{"model": "sound classifier", "train_examples": 78125, "input": "log_mel", "mlp_ratio": 6, "width": 256, "decay_fraction": 0.3}
Rows from block 4 of a small sound classifier, named by matrix and row number. Rows with one number belong to one neuron. Each number is 200 + 40 x the weight over its row's rms, rounded and kept within 0 to 999. All counts start at 0.
After each neuron's rows are labels from the 100 clips, of 14976, where the neuron reaches its largest size: "loudest band" is the band of the loudest frequency at the time of the peak. Only what is clearly more common there than usual is listed. The data: notes from a synthesiser with random patches. In brackets: how many of the 100.
# u: gMLP up (value half) (model.blocks.4.mixer.u.weight, 768x256), inputs 0-63
# v: gMLP up (gate half) (model.blocks.4.mixer.v.weight, 768x256), inputs 0-63
# out: gMLP down (model.blocks.4.mixer.out.weight, 256x768, transposed), outputs 0-63

u.317,169,171,208,200,122,217,235,139,229,167,170,208,143,150,203,166,128,133,241,260,218,238,220,188,174,213,209,289,141,212,218,222,213,196,209,216,267,214,158,148,211,138,219,174,137,160,148,194,228,196,181,208,194,181,109,189,224,185,187,195,228,136,200,155
v.317,189,216,190,233,249,234,213,156,291,199,190,145,149,189,202,221,166,213,171,208,199,207,194,207,251,184,217,266,187,149,123,150,196,135,147,160,146,168,158,142,164,206,225,189,220,255,137,227,241,265,263,232,244,203,168,262,204,230,223,207,177,141,194,142
out.317,250,194,224,226,121,294,230,238,154,237,258,154,162,165,142,198,230,157,212,178,151,210,229,249,175,177,162,221,279,200,129,245,215,223,231,102,193,207,172,140,164,177,200,199,191,203,238,267,216,188,219,176,186,188,155,194,235,211,170,182,220,215,197,202
loudest band: 4000 to 8000 Hz (92)

u.526,188,135,232,160,118,203,184,198,225,234,193,125,247,229,183,201,176,200,167,179,155,197,198,245,207,183,225,309,262,155,258,199,173,240,218,250,188,182,256,266,264,218,238,216,194,232,147,189,121,221,207,242,238,151,203,238,183,206,176,219,163,203,169,229
v.526,187,211,91,163,208,184,215,171,157,175,212,216,217,235,191,130,210,270,198,180,202,133,260,166,259,186,220,199,189,245,274,132,213,272,229,276,181,298,243,211,241,222,228,226,272,200,165,213,229,113,220,145,226,207,237,183,202,275,244,165,159,239,213,199
out.526,216,228,170,129,255,237,252,198,172,100,211,209,212,204,186,261,179,197,267,201,166,205,229,208,173,207,108,222,182,165,202,160,166,210,146,227,222,268,187,122,188,212,203,283,230,194,174,241,229,258,187,196,258,207,219,233,240,173,114,226,167,229,175,217
loudest band: 1000 to 2000 Hz (26)

u.227,236,167,203,246,187,190,266,184,207,206,182,164,196,189,218,270,215,245,174,223,188,247,210,162,229,188,223,217,154,175,207,160,187,217,120,175,250,115,250,240,193,219,242,198,182,168,156,190,178,247,212,192,228,285,192,260,228,246,235,202,150,162,188,209
v.227,182,211,254,204,192,282,237,185,220,281,209,148,191,251,247,259,219,158,181,294,136,256,139,190,263,245,189,223,227,175,196,182,239,161,205,177,153,252,226,210,189,232,229,223,143,194,163,157,169,213,194,180,215,222,152,290,186,224,143,218,202,202,240,261
out.227,243,231,202,190,166,149,157,225,211,172,164,243,182,169,172,158,227,211,165,217,209,165,126,250,187,256,245,167,170,194,205,230,195,183,174,251,217,194,182,267,205,175,185,168,156,262,149,175,175,172,236,173,234,187,201,214,189,171,148,134,198,141,229,138
loudest band: 1000 to 2000 Hz (27)

u.79,136,209,156,222,184,154,168,289,132,213,262,253,220,217,202,181,166,239,194,204,274,126,201,216,206,141,221,206,194,214,198,155,171,141,169,185,175,180,173,181,171,246,184,231,169,223,199,178,199,157,226,203,171,213,181,184,141,181,247,182,168,240,231,168
v.79,174,170,256,198,275,239,222,244,139,199,161,255,179,251,213,187,222,219,120,187,292,193,137,164,196,180,219,159,223,265,208,211,158,245,162,207,223,233,155,252,242,146,243,275,147,198,169,138,242,207,200,141,155,225,211,175,204,184,221,132,225,165,274,239
out.79,212,199,188,115,211,157,215,220,299,251,257,222,188,224,151,257,160,179,176,211,242,177,188,193,288,155,279,146,117,201,170,199,184,177,245,76,185,164,185,157,202,159,191,216,161,180,139,205,202,239,270,204,229,187,228,212,196,201,284,233,302,232,145,189
loudest band: 1000 to 2000 Hz (43)

u.612,224,144,241,233,242,156,309,222,212,228,220,133,125,212,294,185,225,146,276,174,175,200,155,194,233,184,293,175,209,239,194,175,220,330,161,147,196,140,272,169,333,231,202,227,177,241,213,156,154,208,222,187,265,207,254,192,213,196,222,224,154,182,251,165
v.612,240,198,273,266,210,161,288,228,205,234,168,201,167,232,224,199,249,247,194,190,161,203,199,213,219,177,217,172,215,227,142,133,221,265,270,225,216,191,186,222,246,278,266,347,144,184,205,262,133,202,196,201,208,178,182,220,181,183,233,172,211,206,214,243
out.612,251,147,261,236,117,145,259,247,201,162,236,221,183,236,169,165,168,208,261,279,186,175,254,213,230,183,159,193,268,187,210,261,183,253,103,241,300,222,153,142,210,287,198,234,237,230,142,167,167,249,126,131,169,156,149,212,239,221,227,196,221,185,165,229
loudest band: 1000 to 2000 Hz (36)

u.520,232,177,145,212,212,157,300,195,206,259,166,280,140,129,156,236,215,237,197,209,259,164,182,142,267,153,251,258,162,254,163,196,280,207,270,199,212,290,227,286,157,224,219,254,225,162,245,230,168,246,186,187,215,232,216,163,212,209,204,172,263,169,247,253
v.520,274,179,162,178,186,204,215,165,209,256,282,261,168,218,224,214,234,182,190,230,228,197,176,183,241,180,236,215,161,190,195,127,226,210,268,168,191,258,138,196,172,241,119,214,159,204,237,285,211,231,114,200,197,187,250,121,266,211,245,182,189,160,221,212
out.520,257,152,218,213,182,192,202,160,136,193,204,211,174,203,227,153,142,146,199,221,233,162,124,209,193,217,188,222,173,162,208,121,178,227,269,213,256,168,113,156,280,278,189,183,204,179,105,183,227,203,195,158,262,205,199,246,229,242,225,216,172,200,241,206
loudest band: 4000 to 8000 Hz (50)

u.334,235,162,165,231,246,232,241,216,182,168,214,221,134,202,225,202,142,230,244,176,233,198,207,187,197,176,246,181,250,271,132,224,199,193,217,213,291,235,179,262,206,170,157,190,194,213,176,175,277,192,172,163,234,99,230,207,181,106,201,180,149,269,226,186
v.334,211,261,139,193,171,210,213,173,221,196,205,197,180,212,222,249,156,220,215,138,194,137,217,148,127,223,207,211,174,258,152,171,245,255,232,220,236,157,199,186,249,165,172,178,183,122,191,109,195,160,148,148,213,143,239,201,203,209,159,165,77,244,244,195
out.334,203,130,193,196,190,268,154,242,171,195,174,194,204,147,173,213,170,199,253,180,251,179,193,153,245,194,170,114,210,183,181,187,235,180,193,190,174,165,209,231,127,198,207,252,206,186,188,273,187,174,235,133,220,208,216,210,241,220,143,128,176,203,229,135
loudest band: 250 to 500 Hz (37)

u.252,156,227,183,277,249,264,202,250,161,179,200,180,136,146,223,188,245,174,217,129,184,108,224,228,132,246,155,200,155,251,186,222,268,212,179,164,166,282,248,246,122,221,113,278,224,206,186,271,217,176,213,162,164,152,190,224,187,183,205,183,225,110,236,198
v.252,182,212,196,213,198,214,250,201,204,181,178,219,165,203,207,186,258,170,157,250,134,270,225,209,180,214,318,236,181,281,216,166,184,230,182,154,179,193,240,198,188,233,208,186,195,162,207,280,202,208,176,229,249,210,160,173,180,177,172,127,160,190,247,158
out.252,170,201,254,201,223,237,163,180,180,176,204,269,209,242,237,214,198,199,200,163,275,206,175,170,180,152,224,211,115,193,164,185,194,271,192,231,168,182,199,203,199,216,194,194,249,196,192,181,196,244,169,201,246,173,235,179,218,132,166,199,173,209,290,199
loudest band: 1000 to 2000 Hz (67)

u.559,176,275,134,201,197,120,223,231,233,173,198,193,246,227,107,185,193,168,127,184,274,245,143,137,232,208,266,215,175,189,209,180,176,216,216,187,182,174,166,220,242,167,308,217,213,201,171,233,171,233,245,155,230,189,277,195,223,165,261,136,286,261,196,187
v.559,241,173,206,180,198,219,203,239,199,152,137,196,174,173,185,197,157,169,176,193,268,140,211,287,244,213,248,193,151,179,213,256,136,252,162,202,191,170,137,229,197,237,260,239,176,103,188,242,162,150,194,148,255,241,220,224,172,254,179,161,210,224,173,178
out.559,173,259,230,206,133,286,241,251,225,168,171,222,171,228,222,171,227,184,205,161,189,177,224,212,189,186,220,265,226,189,174,246,217,257,199,163,164,189,164,227,230,181,209,217,141,213,203,229,224,151,140,174,210,188,271,220,182,164,193,177,227,223,203,169
loudest band: 500 to 1000 Hz (46)

u.533,205,234,143,246,227,234,160,285,196,246,186,173,237,280,172,151,211,224,270,250,198,180,189,212,190,232,273,221,265,184,153,196,213,265,163,202,78,253,241,165,214,162,153,207,151,217,119,268,195,178,191,169,219,269,238,276,173,160,194,199,159,161,179,167
v.533,167,240,220,184,214,218,215,201,150,178,227,159,173,175,149,172,155,239,250,159,187,257,211,230,186,224,186,228,207,276,235,158,134,192,248,205,265,193,178,191,216,255,201,285,184,194,147,154,138,217,168,200,202,236,204,181,243,203,216,195,239,168,233,218
out.533,225,223,162,258,258,190,243,138,188,214,281,258,219,174,198,288,214,229,198,158,205,197,191,228,190,230,177,167,209,175,202,205,254,142,193,208,156,218,195,199,203,155,132,235,157,205,150,183,179,184,163,199,198,215,158,173,190,147,224,209,185,179,155,296
loudest band: 4000 to 8000 Hz (58)

u.236,219,211,190,212,144,190,193,192,290,191,209,186,142,275,215,191,251,238,180,144,270,232,223,229,178,148,277,192,184,205,210,219,185,221,159,163,194,301,203,139,167,232,220,207,163,258,210,212,219,147,201,148,166,175,218,219,170,253,240,200,159,188,153,216
v.236,261,158,188,224,228,194,153,148,189,157,206,234,215,217,195,280,221,198,140,183,228,161,127,196,217,167,190,190,178,281,233,226,163,267,255,207,235,272,226,255,281,212,183,190,181,250,233,153,186,155,131,169,225,146,224,172,161,196,247,105,176,157,186,226
out.236,154,204,167,260,255,229,203,227,246,116,206,121,261,156,205,234,248,162,258,199,225,201,110,226,264,148,181,243,201,269,242,165,219,215,152,213,187,267,232,256,138,210,236,260,137,302,241,227,194,133,213,203,149,176,181,233,263,142,179,240,180,262,162,200
loudest band: 4000 to 8000 Hz (72)

u.244,169,202,229,140,226,235,201,202,219,211,185,201,180,213,214,183,242,272,160,144,161,214,214,185,225,321,149,228,141,189,274,201,239,195,251,186,142,252,270,200,253,246,209,249,179,222,185,200,233,195,91,188,279,110,231,205,217,205,211,202,167,263,181,186
v.244,260,193,194,211,214,168,152,132,220,189,260,161,179,186,207,219,201,218,150,205,215,195,247,116,243,196,212,135,152,209,254,157,191,183,148,186,239,170,261,152,126,215,199,226,178,165,208,161,227,287,201,214,186,250,259,171,153,229,190,208,255,282,269,186
out.244,128,213,233,231,179,216,164,172,147,198,233,254,245,118,226,201,188,222,233,145,238,185,175,139,160,171,200,227,274,272,231,223,147,167,197,124,165,177,179,247,235,100,271,158,229,246,211,203,263,190,277,265,236,123,176,231,232,161,219,249,153,230,239,114
loudest band: 250 to 500 Hz (33)

u.40,249,175,146,264,178,242,237,176,199,192,157,155,201,112,197,182,194,216,184,227,238,156,183,283,152,230,261,214,156,192,220,213,212,295,234,136,202,259,157,163,220,156,253,136,211,202,191,244,182,258,116,132,188,256,251,180,207,167,206,126,325,140,157,197
v.40,268,173,137,205,210,111,244,201,222,145,184,166,161,143,197,268,194,126,142,230,201,167,208,268,209,318,262,167,202,196,153,216,227,264,187,192,145,224,222,166,195,228,134,146,192,202,189,175,132,257,178,207,191,226,247,274,236,158,258,219,135,127,177,241
out.40,240,182,82,173,269,156,216,173,219,169,171,203,153,176,264,186,198,171,198,240,249,223,181,174,267,194,218,150,153,193,149,238,199,207,215,180,282,156,163,235,267,202,178,193,169,193,162,253,171,211,198,206,242,156,240,232,253,227,164,186,154,172,260,201
loudest band: 4000 to 8000 Hz (61)

u.659,217,144,231,142,193,197,170,133,162,199,282,220,237,253,193,209,209,219,228,219,200,219,201,205,109,254,238,293,201,172,254,233,205,245,215,269,198,159,192,271,179,265,202,256,214,174,134,268,219,196,162,282,188,183,200,189,195,195,165,176,204,140,210,255
v.659,193,228,180,160,204,211,138,206,221,201,184,176,245,272,224,196,206,257,159,291,273,140,164,231,237,207,207,277,238,196,279,173,164,157,222,196,115,235,248,239,291,160,218,233,142,243,200,214,164,197,201,218,150,189,123,214,187,261,205,128,200,161,201,151
out.659,202,253,195,182,208,209,240,214,158,323,207,207,177,249,202,180,166,231,167,200,203,226,180,211,170,208,259,215,227,187,212,240,190,231,145,211,177,192,193,188,261,264,232,211,216,214,177,132,196,251,223,299,234,144,209,182,256,247,169,192,138,169,214,206
loudest band: 1000 to 2000 Hz (34)

u.728,191,243,136,165,186,271,131,159,127,198,193,155,254,222,205,241,161,220,130,218,196,205,233,172,192,228,207,178,210,223,151,167,200,106,205,121,270,229,252,177,232,227,183,201,214,207,153,206,227,175,132,211,165,168,236,204,216,201,126,137,223,187,199,211
v.728,192,241,129,174,250,212,158,216,195,209,220,138,211,208,181,224,142,196,202,199,184,180,133,183,176,163,193,227,194,184,157,188,228,112,220,117,201,235,150,175,229,192,213,262,192,226,154,204,228,141,255,200,162,155,221,232,211,221,182,81,191,151,197,242
out.728,273,197,239,203,222,212,141,209,228,199,201,255,208,176,214,249,247,217,133,237,160,233,53,209,241,152,183,191,169,185,192,221,177,153,193,250,176,113,213,176,218,216,101,205,209,188,200,330,159,141,169,245,188,132,194,200,254,178,167,137,260,205,142,168
loudest band: 250 to 500 Hz (56)

u.507,160,180,211,126,173,203,225,215,170,231,166,178,159,191,215,201,169,177,156,185,249,185,202,124,201,126,180,218,235,204,168,205,157,191,170,180,152,271,276,248,161,136,177,160,241,206,141,174,154,244,288,271,191,268,174,167,202,136,215,220,207,174,186,113
v.507,178,121,221,172,157,197,218,200,204,276,178,164,228,182,140,187,207,209,230,145,222,177,157,219,205,228,229,225,214,139,178,201,203,185,153,211,134,249,222,246,135,127,158,176,212,139,162,194,200,218,237,196,185,176,138,187,219,162,315,137,205,177,221,180
out.507,159,182,247,189,205,164,139,180,238,152,214,214,201,233,159,211,273,219,182,130,223,145,252,160,205,243,211,228,209,207,229,235,222,136,187,239,218,215,253,258,215,256,157,249,200,116,198,198,205,164,168,201,221,185,129,183,168,200,129,155,143,119,253,213
loudest band: 1000 to 2000 Hz (47)

u.276,210,221,239,260,177,182,240,273,269,205,235,238,281,197,224,161,182,282,165,202,262,209,183,237,286,182,200,192,253,243,174,249,210,205,208,174,250,176,187,103,203,318,222,210,255,222,115,145,263,198,220,218,196,184,161,180,225,173,255,236,168,213,177,234
v.276,266,162,205,244,180,232,204,115,235,180,203,163,257,167,234,176,240,158,163,234,218,157,139,206,237,199,133,194,246,212,243,203,247,174,186,243,231,183,169,181,178,145,250,192,265,194,180,218,268,176,176,227,179,220,182,172,172,156,161,180,221,161,202,185
out.276,257,195,187,198,142,252,242,297,126,230,218,91,180,228,230,170,211,155,176,180,226,177,258,207,193,245,225,104,210,195,203,277,156,261,185,148,215,252,257,214,246,244,221,184,215,199,231,237,151,294,274,266,180,156,154,193,213,152,250,187,183,150,136,228
loudest band: 4000 to 8000 Hz (95)

u.304,209,182,230,280,180,187,226,221,122,211,169,217,141,203,198,161,263,202,217,216,216,164,177,226,135,193,197,175,154,254,221,191,264,227,202,182,223,245,164,220,186,185,196,210,169,244,154,236,203,291,148,213,166,243,271,191,261,226,234,132,237,157,193,272
v.304,291,209,193,211,247,209,59,173,183,205,187,220,182,209,167,150,234,201,212,174,184,229,253,138,195,213,152,190,151,199,263,297,214,186,242,244,144,136,212,237,253,261,166,196,215,159,208,143,181,201,164,189,167,203,188,250,236,205,192,112,233,173,208,240
out.304,174,205,168,221,221,183,281,206,163,168,203,190,212,225,232,231,164,186,227,275,217,131,205,276,263,125,256,168,169,172,207,189,217,197,153,245,208,283,232,196,184,170,184,214,152,136,227,170,238,220,163,205,228,222,187,242,259,188,217,195,192,133,217,230
loudest band: 250 to 500 Hz (38)

u.278,186,236,215,171,216,265,303,199,234,196,142,206,173,194,281,193,154,215,199,247,210,191,245,233,143,188,146,222,161,145,190,258,168,204,168,202,222,172,180,217,154,154,194,151,180,196,207,210,175,158,116,208,203,160,191,191,206,152,215,176,191,170,174,201
v.278,181,206,143,193,210,166,202,155,219,141,241,207,181,225,164,165,235,172,196,128,246,171,215,295,242,219,196,212,197,231,209,289,210,225,203,198,258,224,144,190,246,190,186,183,172,189,162,249,180,197,214,187,216,208,258,245,219,195,98,274,191,128,220,177
out.278,202,310,203,196,271,189,235,208,191,290,193,248,159,151,163,194,228,192,215,182,303,191,138,118,278,205,257,243,243,233,168,197,209,137,218,235,208,244,256,167,183,218,267,230,215,201,217,171,253,238,237,213,245,231,221,229,162,135,185,207,247,149,195,224
loudest band: 1000 to 2000 Hz (60)

u.105,234,208,215,149,217,166,233,224,166,268,182,130,184,210,221,228,234,282,195,210,159,170,202,209,234,192,167,228,199,206,163,203,181,176,285,190,224,202,161,204,231,218,157,158,160,166,133,268,215,182,263,176,167,140,179,207,183,125,184,156,193,206,133,184
v.105,229,239,247,152,210,247,219,249,269,215,142,181,183,228,226,209,187,159,187,211,263,258,191,173,186,187,140,229,211,206,209,229,219,148,214,202,275,205,234,258,184,186,222,183,161,141,265,164,213,272,261,171,201,179,182,191,244,221,237,196,261,223,241,284
out.105,179,153,157,232,222,233,199,200,180,152,222,191,157,180,184,199,206,190,208,160,275,172,206,242,170,223,202,164,236,162,297,194,257,245,208,202,250,228,275,219,243,190,175,111,198,240,209,178,182,103,199,246,204,179,173,166,192,247,228,177,115,202,244,223
loudest band: 4000 to 8000 Hz (57)

u.707,147,192,183,153,222,215,190,139,272,183,200,166,147,123,192,182,193,236,194,180,246,159,197,165,217,128,220,199,237,195,181,207,173,244,237,144,278,197,158,146,266,196,251,203,209,186,263,186,151,243,147,234,212,227,167,185,224,181,153,157,161,186,155,291
v.707,163,300,197,104,227,192,181,215,233,193,163,185,152,130,256,187,205,225,144,227,215,184,258,135,162,200,235,176,202,186,222,164,249,239,181,147,164,143,202,211,218,264,269,256,190,207,200,168,205,266,239,191,202,184,131,211,232,208,159,197,189,196,168,208
out.707,219,169,200,197,218,155,216,156,211,207,173,190,277,210,241,206,165,190,190,218,201,247,218,223,252,218,230,196,275,211,165,238,185,217,224,202,197,245,210,186,279,236,227,164,169,203,211,256,231,175,256,227,129,255,224,179,253,243,186,196,171,134,193,149
loudest band: 4000 to 8000 Hz (43)

u.702,126,201,192,238,185,241,210,209,216,170,269,197,215,238,184,202,249,187,202,146,233,185,205,182,147,223,168,242,161,231,205,217,174,181,221,283,213,235,223,189,184,188,185,152,187,269,208,256,190,197,235,243,152,195,211,242,213,141,246,163,276,155,138,163
v.702,130,257,230,286,143,212,196,186,121,226,189,183,175,148,135,162,219,211,172,244,169,182,189,202,180,125,211,160,197,150,231,182,263,151,223,157,185,227,219,198,235,191,255,182,197,267,223,210,252,273,180,206,208,188,178,220,122,207,208,227,210,177,208,184
out.702,247,211,196,239,223,209,228,204,230,161,220,212,203,114,286,272,181,256,263,271,135,209,164,233,164,187,168,170,187,246,207,192,182,271,188,155,176,263,275,199,243,164,201,218,227,227,215,242,197,153,174,214,192,221,188,137,182,166,116,188,190,118,200,184
loudest band: 1000 to 2000 Hz (32); 2000 to 4000 Hz (25)

u.486,192,219,229,188,193,200,237,173,216,174,161,171,206,191,169,253,270,149,215,187,143,255,157,211,131,196,190,185,180,265,195,226,168,274,250,188,187,175,154,194,242,170,234,259,252,178,213,254,234,240,240,126,214,238,208,318,228,220,232,165,274,223,279,165
v.486,213,240,209,152,154,198,230,236,161,141,216,204,185,181,196,145,240,134,195,219,165,242,159,236,199,208,208,146,227,165,204,165,134,312,247,183,144,186,116,152,179,179,297,199,199,187,231,251,160,202,256,142,196,206,140,249,201,197,176,221,238,214,251,191
out.486,136,191,158,186,233,169,271,202,194,265,248,242,164,199,250,135,217,183,205,202,188,236,113,227,167,198,180,160,192,199,214,203,239,280,163,139,194,191,185,149,198,189,217,255,213,185,234,148,231,231,218,101,187,128,171,243,204,320,174,236,234,222,167,239
loudest band: 250 to 500 Hz (51)

u.460,141,159,216,159,169,222,185,246,195,210,156,185,185,243,212,204,242,245,226,183,217,217,195,221,230,168,230,202,166,170,163,131,262,256,119,154,132,176,186,172,149,188,203,206,171,164,222,106,191,176,175,184,174,264,225,175,141,205,257,181,190,147,234,222
v.460,166,188,258,139,213,179,185,165,186,204,154,188,197,195,226,145,172,132,217,194,211,195,181,158,259,162,180,228,164,251,222,195,204,212,166,226,231,187,163,211,265,146,165,266,165,206,203,183,177,198,237,202,171,248,238,223,182,188,179,163,141,108,129,222
out.460,170,176,162,183,161,213,245,284,205,234,193,209,218,156,252,195,140,173,212,205,233,185,189,130,132,170,212,212,273,273,207,237,173,255,171,186,139,213,184,240,178,192,169,205,241,188,196,210,258,148,191,189,211,240,178,115,232,156,195,191,219,135,147,248
loudest band: 1000 to 2000 Hz (53)

u.522,217,245,250,240,203,193,252,124,221,222,148,191,129,176,237,214,185,221,232,152,213,214,233,153,262,226,252,196,143,207,142,188,188,180,176,183,157,159,253,214,199,245,209,174,202,145,224,191,183,166,214,174,250,188,333,204,202,257,215,173,196,180,144,202
v.522,215,205,227,206,84,261,301,133,227,275,180,192,191,291,208,200,172,234,198,200,205,181,175,263,200,196,270,198,147,204,133,203,255,124,228,172,202,183,157,141,227,267,176,237,146,187,277,217,313,206,228,211,198,201,226,195,199,235,216,236,223,208,176,234
out.522,186,150,116,241,212,202,162,254,164,229,191,143,186,232,211,211,187,157,248,175,165,218,205,193,225,159,187,195,146,210,239,180,207,170,157,135,242,177,241,204,191,212,161,166,175,211,240,253,276,200,167,197,189,220,262,209,246,204,269,165,206,186,265,291
loudest band: 250 to 500 Hz (44)

u.376,173,135,300,220,188,244,212,177,330,258,267,281,197,144,136,176,258,167,151,89,169,218,184,188,183,207,162,204,189,229,181,142,147,181,181,158,217,179,242,105,193,185,214,119,213,218,133,254,204,206,178,123,208,152,250,231,194,221,138,225,128,266,137,230
v.376,222,180,160,248,178,162,205,241,173,271,140,196,192,160,217,146,220,198,180,219,142,228,197,186,135,169,228,216,274,181,233,171,197,189,191,159,192,205,311,225,216,201,231,196,255,276,199,219,125,175,225,222,220,200,182,272,219,229,224,219,206,234,256,223
out.376,203,149,138,211,300,185,145,203,200,184,211,191,153,211,243,179,243,191,178,201,193,221,146,207,195,185,145,165,220,188,140,266,268,210,204,198,188,261,171,174,232,164,220,130,238,193,158,206,193,280,246,213,165,161,192,156,271,242,198,193,139,186,120,254
loudest band: 250 to 500 Hz (31)

u.605,158,105,171,171,186,121,180,194,216,177,159,218,170,241,166,182,234,99,155,193,179,205,195,241,217,230,169,176,220,210,239,263,250,197,223,168,266,187,200,220,170,190,206,157,210,237,206,204,259,212,186,206,168,169,193,232,241,164,206,229,197,136,207,176
v.605,122,203,229,173,183,213,231,188,220,202,265,178,130,176,155,200,188,178,142,117,197,210,74,244,197,196,177,195,207,199,217,158,241,156,235,253,295,256,142,224,195,196,199,236,162,201,214,145,228,155,189,240,196,192,187,204,204,190,169,160,216,258,197,194
out.605,263,146,236,242,232,220,199,246,191,171,218,187,176,143,217,176,188,192,229,196,127,183,117,251,187,157,222,175,108,119,275,184,221,246,201,149,195,233,135,199,220,181,233,289,124,185,179,139,202,253,209,248,234,300,228,240,187,186,193,171,126,156,196,160
loudest band: 500 to 1000 Hz (35); 1000 to 2000 Hz (28)

u.181,105,217,248,272,198,227,200,199,148,141,173,170,142,233,168,251,179,161,197,207,226,252,189,202,232,96,208,150,191,198,213,165,187,187,170,182,156,211,265,137,159,233,171,209,180,244,212,96,198,149,196,281,176,204,205,230,154,238,272,229,192,156,168,280
v.181,263,169,188,118,139,182,155,163,238,166,233,188,200,164,211,275,146,199,211,207,220,216,249,180,175,266,177,270,182,205,172,193,214,191,225,232,280,156,192,187,204,228,229,165,252,183,217,188,225,139,228,168,190,319,159,243,159,199,231,206,167,213,225,138
out.181,183,266,193,203,208,220,255,202,238,159,178,195,159,189,150,124,200,249,268,160,169,218,96,224,219,179,185,234,213,242,204,169,179,224,133,185,188,140,183,184,218,146,205,245,135,229,235,224,158,193,166,154,113,211,272,204,181,221,154,187,205,231,166,107
loudest band: 4000 to 8000 Hz (59)

u.658,210,190,225,220,240,275,225,226,220,225,241,153,208,191,177,179,163,195,144,200,177,198,225,192,161,185,202,156,146,170,193,271,167,237,155,186,159,176,172,177,215,199,217,202,257,246,222,191,234,214,157,205,212,150,183,191,175,150,191,202,253,133,164,179
v.658,171,154,179,145,148,229,197,205,128,168,112,169,165,176,177,238,198,245,211,144,172,168,191,159,236,186,216,186,197,159,180,115,279,147,198,244,257,201,224,176,210,211,176,258,194,247,267,223,184,216,181,185,253,218,259,164,172,219,163,214,125,146,245,131
out.658,128,203,158,277,162,254,144,212,150,190,285,176,203,240,179,238,283,96,214,238,132,202,155,181,153,225,201,158,193,272,248,173,197,222,170,155,165,231,153,241,173,125,223,183,230,211,171,190,188,171,168,167,234,163,242,275,213,176,203,147,307,188,237,288
loudest band: 4000 to 8000 Hz (66)

u.710,187,186,180,183,180,225,156,178,159,181,252,192,136,180,221,231,246,115,195,188,276,63,197,152,181,196,185,170,134,261,199,178,274,122,236,198,152,243,213,184,247,238,135,194,165,130,153,217,236,202,211,164,186,193,195,181,141,179,213,167,183,295,223,218
v.710,210,213,233,182,123,189,217,191,222,180,245,207,148,178,221,231,261,225,98,230,244,173,208,197,193,176,213,248,202,264,196,187,177,180,281,224,240,261,275,200,278,218,163,169,284,136,151,206,185,226,190,123,164,227,224,237,229,198,159,186,239,254,174,178
out.710,185,237,184,211,209,255,204,221,179,193,250,234,169,242,146,223,222,211,197,162,219,184,230,166,189,172,244,223,179,264,241,236,278,187,197,181,192,282,145,204,217,243,173,132,212,140,253,110,187,159,188,212,156,212,130,143,263,157,283,238,156,129,117,210
loudest band: 250 to 500 Hz (41)

u.626,142,163,247,164,186,246,145,213,197,229,194,234,226,279,205,151,236,167,140,237,190,188,199,116,283,190,192,303,233,274,204,212,202,208,179,169,166,243,262,226,220,149,231,157,214,166,181,207,275,154,163,236,176,138,141,201,258,245,238,176,247,248,257,165
v.626,216,197,227,188,223,228,220,185,204,148,210,144,272,229,223,206,246,238,147,311,141,179,217,177,216,203,235,185,236,199,269,199,238,206,200,247,199,204,182,214,211,189,184,199,177,223,175,191,159,108,287,167,160,180,230,196,229,178,229,198,216,180,171,263
out.626,250,172,199,199,159,188,193,156,209,186,220,242,290,219,181,248,227,157,185,142,217,212,238,167,226,171,180,150,208,189,226,207,236,205,176,239,229,145,253,249,221,208,220,204,157,182,289,173,194,162,216,168,143,214,226,135,199,176,146,237,298,191,223,212
loudest band: 1000 to 2000 Hz (39)

u.517,149,201,223,252,158,211,223,207,241,220,188,201,166,263,219,265,238,209,222,206,193,215,219,218,189,188,262,193,237,193,168,204,145,185,259,157,176,218,185,190,128,265,234,210,144,204,209,287,192,188,177,242,260,183,160,222,262,195,228,164,218,251,229,201
v.517,191,258,145,262,174,249,176,151,203,219,168,229,263,202,221,213,143,199,319,193,168,139,189,232,216,110,225,157,177,232,209,150,230,245,210,196,152,200,223,243,242,202,202,197,177,242,209,183,238,163,165,228,176,211,198,202,217,215,238,184,173,113,209,265
out.517,142,228,209,172,221,200,217,222,174,257,217,185,209,181,231,166,297,232,201,156,234,263,177,179,240,215,134,149,144,214,261,258,237,123,142,161,217,211,183,91,183,151,187,256,240,254,237,261,194,193,195,213,195,241,233,225,146,184,155,203,211,261,155,201
loudest band: 4000 to 8000 Hz (83)